config.toml
train_examples = 48750
rotation_deg = 5
encoder_norm_position = "pre"
encoder_mlp_ratio = 4
encoder_bias = "qkv"
encoder_qk_norm = false
fusion = "prefix"
decoder_norm_position = "pre"
decoder_fused_qkv = true
decoder_inner_norm = false
init = "torch_default"
optimizer = "adamw"
beta1 = 0.95
steps = 4100
warmup_steps = 120
Rows from block 6 of the image encoder, named by matrix and row number. Rows with one number belong to one attention dimension. Each number is 128 + 24 x the weight over its row's rms, rounded and kept within 0 to 255. All counts start at 0. After the name is the row's rms in percent of the matrix's.
# q: attention query (encoder.blocks.6.attn.q.weight, 256x256), inputs 128-191
# k: attention key (encoder.blocks.6.attn.k.weight, 256x256), inputs 128-191
q.29 094 [128 139  63 130  94 128  86 107 154 128 128 128 128 128 128 124 128 128 128 128 193 128 141  73 147  96 128 128  97 152  88 128  95 128  61 167 137 128  92 128 128 116 163 128 146 126 141 128 180 128 128 160 128 173 128 128 128 128 128  92 128 128 128 128]
q.30 093 [192 122 218 212  66 128 128 156 149  81  93 128 128 128 128 144 124  85 128 146 164 128 139 128  93 107 135  85 136  96 128 129 128 128 174 125 123 128 100 128 148 128  89 164 178 128 128  83 128 107 116 128 161 128 159 128 104 105 114 143 118 112 128 126]
q.31 099 [121 206 193 169 146 128 128 146 107 128 130 114  90 128 104 128 128 128 128 121 128 122 128 128  84 128 128  70 126 128 128 196 128 128 161 128 128 128 128 128 128 128 128 118 131 128 128  88  96 104 128 128 151 128 131 149 128 128 128 128 194 186 128 102]
q.32 098 [128 115 128  88 128 128 149 128 128 162 194 128 128 139 128  75 118 128 128 129  72 157 128 148 141 145 153 133 142  99 128 128 128 109 145  60  77 161 128 128 128 214 162 128 126 128 167  91 128 128 128  81 104 103 127 171 128  85 128 128 155 117 128 101]
q.33 106 [161 128 158 128 128  90 128 128 128  80  48 128 124 104 128 128 122 128 109 145 178 100 128 128 105 128 122 128 128 145 128 165  38 127 128 128 159 118 128 158 128 128  79 128 128 152 105 156 128 128 128 128 128 128 128 100 113 182 128 128 128 128 128 128]
q.34 084 [128 128 128 141  70 128 128 128 128 128 128 128 119 128 128 162  92 198 128 106 128 128 152  88  71  99 169 128 128 116 128 128  65 128 128 141 173 128  98 111 128  59  91 111 122 128 116 182 158 128 146 155 160 128 157 128 128 128 128 128 128 128 106 151]
q.35 085 [ 89 148 128  80 127 128 128 119 140 128 128 128 120 130 161  73 128  98 202 149 128 177 128 128 136 128 167 165 154  53 122 128 158 128 128 128 116 128 146  85 128 128 124 128  96 128 154 112 154  95 173 134  88 128 160 128 128 128  83 128 128 153 128 118]
q.36 082 [128 128 128 128  89 128 126 128 128 128  64 128 128  86 128 128 128 128 128 110 128 128 128 128 128 128  74 102 128 128 128 128  41 134 150 179 128 128  98 124 128 128  71 111 128 124 128 128  97  69 107 101 128 128 178  65 128 128 128 128 115 128 128 156]
q.37 079 [201 161 200 144 128 128 128 166 128  93 128 128 128 116 150 148 119 100 128 155 141  99 128 128 115 151  74 133 128 124 128 102 128 151 128 146 112 128 128 128 128 128 128 109 128 128 117 136  79 128  97 128 128 128  85 117 128 128 128 128 128 128 128  84]
q.38 081 [128 128 121 128 165 150 145 130 128 128 128 153 153 158 128 128 112 126 201 164 128 128 138 128 148  73 135 133 169  80 135 169 148 128 128 128 128 128 159  96 152 119 128 149 128 128 128 106 128 117 128 140 107 128 172 128 128  94  66 128 128 115 128 131]
q.39 088 [128 111 158 202 101  93 180 159 128 128  73 102 128 128 143 149 128 128 101 128 128 128 128 128  84 128 107 128 130 114  61 123 106 130 135 122 128 128 128 128 183 128 128 101 168 128 128 183 128 103 128 128 151 128 128 128 128 148 128 128 128 128  98 128]
k.29 083 [ 98 119 136 128 128 128 128 167 128 128 100 128 128  79 128 128 128 140 128 128 232 172 128 111 128 101  39 128 113  50 128 105 103 128 153 128 162 186 128 128 128  86 128 168 166 180 128 128 138 128 128 147 139 140 128 128 128 147  93 128 128 176 106 128]
k.30 103 [128 163 173 128 114 142 106 131 157 115 128 128 114 104 123 128 128 104 128 128 174 128 128 149 128 128 160 128  57 128 110 128 146 134 128  78 104 132 128 128 128 128 128 168 167 131 207 128 128 139 128  95 204 128 128 164  70  68 128 113 128 128 128 128]
k.31 099 [126 128 128 134 128 136  87 114 128 128 128 139 160 154 128 128 128 115  72 128  50 128 128 173 128 128 181 128 128 128 128 152 128 128 128 138 128 128 152 182 128 128 128  93 128 104 128  83 128 104 140 133 128 139 128 128 128 128 146  98 128 125 139 154]
k.32 103 [133 128 128 116 128 137  69 128 128 127 163 109 128 128 128 128 140 128  87  91 128 134 138 152 128 128 128 122 120 149 104 142 128 128  82 128 128 128  99 194 128 174 123 128 134 128 128 128 128 110  93 128 128 128 128 149 128 177 192 128 104 128 201 128]
k.33 093 [128 128 128 150 128 128 188 160 104 128 128 141 128 128 128 128  95 128 166 128 128 128 142 114 128 114 128 128 128 104 128 122  87 128 128 102 128 128 150 128 155  43 128 128 111 136  97 128 128 128 146 128 160 128 128 128 137 128 128 166 128 105  28 101]
k.34 097 [128 128 149 128 128 128 133 128  75 133  94 128 128 128 128 164  98 128 124 145 128 128 128 125 128 158 128 140 128  80 128 128  83 128 190 119 128 143 128 128 182  49  71 108 128 108  74 128  94 152 132 137 118 131 128 105 128  76  66 128 128 103  49 128]
k.35 073 [128 128 128 128 115 113 128  94 100  91 107 128 138  85 128 128 128 109 128  83  66 128 128 128 159 128 172 128 107 128 126 128 128 116 128 145 104 128  64 128 128 148 128 128 128 137 128  83 153 128 128 105 128 128 128 155 128 102 146 126 128 119 158 126]
k.36 101 [128 109 128 128 128 128 128 151  92 154 128 167 128 128 128 128 128 128 154 128 128  72 128 113  62 128 110 154 128 128 158 128 128 169 128 103 128 128 128  69 128  97 118 119 128 128 128 128  98 151 128 128 128 158 128 128 150  68  77 128 128 128 128  78]
k.37 071 [128 128 149 170 140 128 164 128 128 129 128 138 128 130 128 128  96 128 142 133  66 128  99 128 128 128 128 128 128 128 194 146 135 128 138 128 128  91 139 109  85 128 128 123 104 128 128 125 128 148 117 126 128 157 128 171 179 128 170 128  87  85 123 128]
k.38 083 [128 128 128 121 128 128 128  97 128 115 130 128 118 106 128 128 108 119  70 128  70 114 128 128 128 123 172 128 128 128 112  97 132  93 128 128 128 128 128 150 116 169 128 159 128 128 152 172 154 128 128 102 128 109 128 190 128  88 157 128 147 107 128 130]
k.39 075 [128 128 128 165 128 142 128 158 100  98  91 126 128 128 128  92 189 128 128 158 151 128 132 128 128 146 128 128 166 128 102 128 128 128 128 117 128 128 100  61 105 128 103 128 163 128  58 150 124 133 128 128 152 157 196 128 128 128 102 128 124  95 102  83]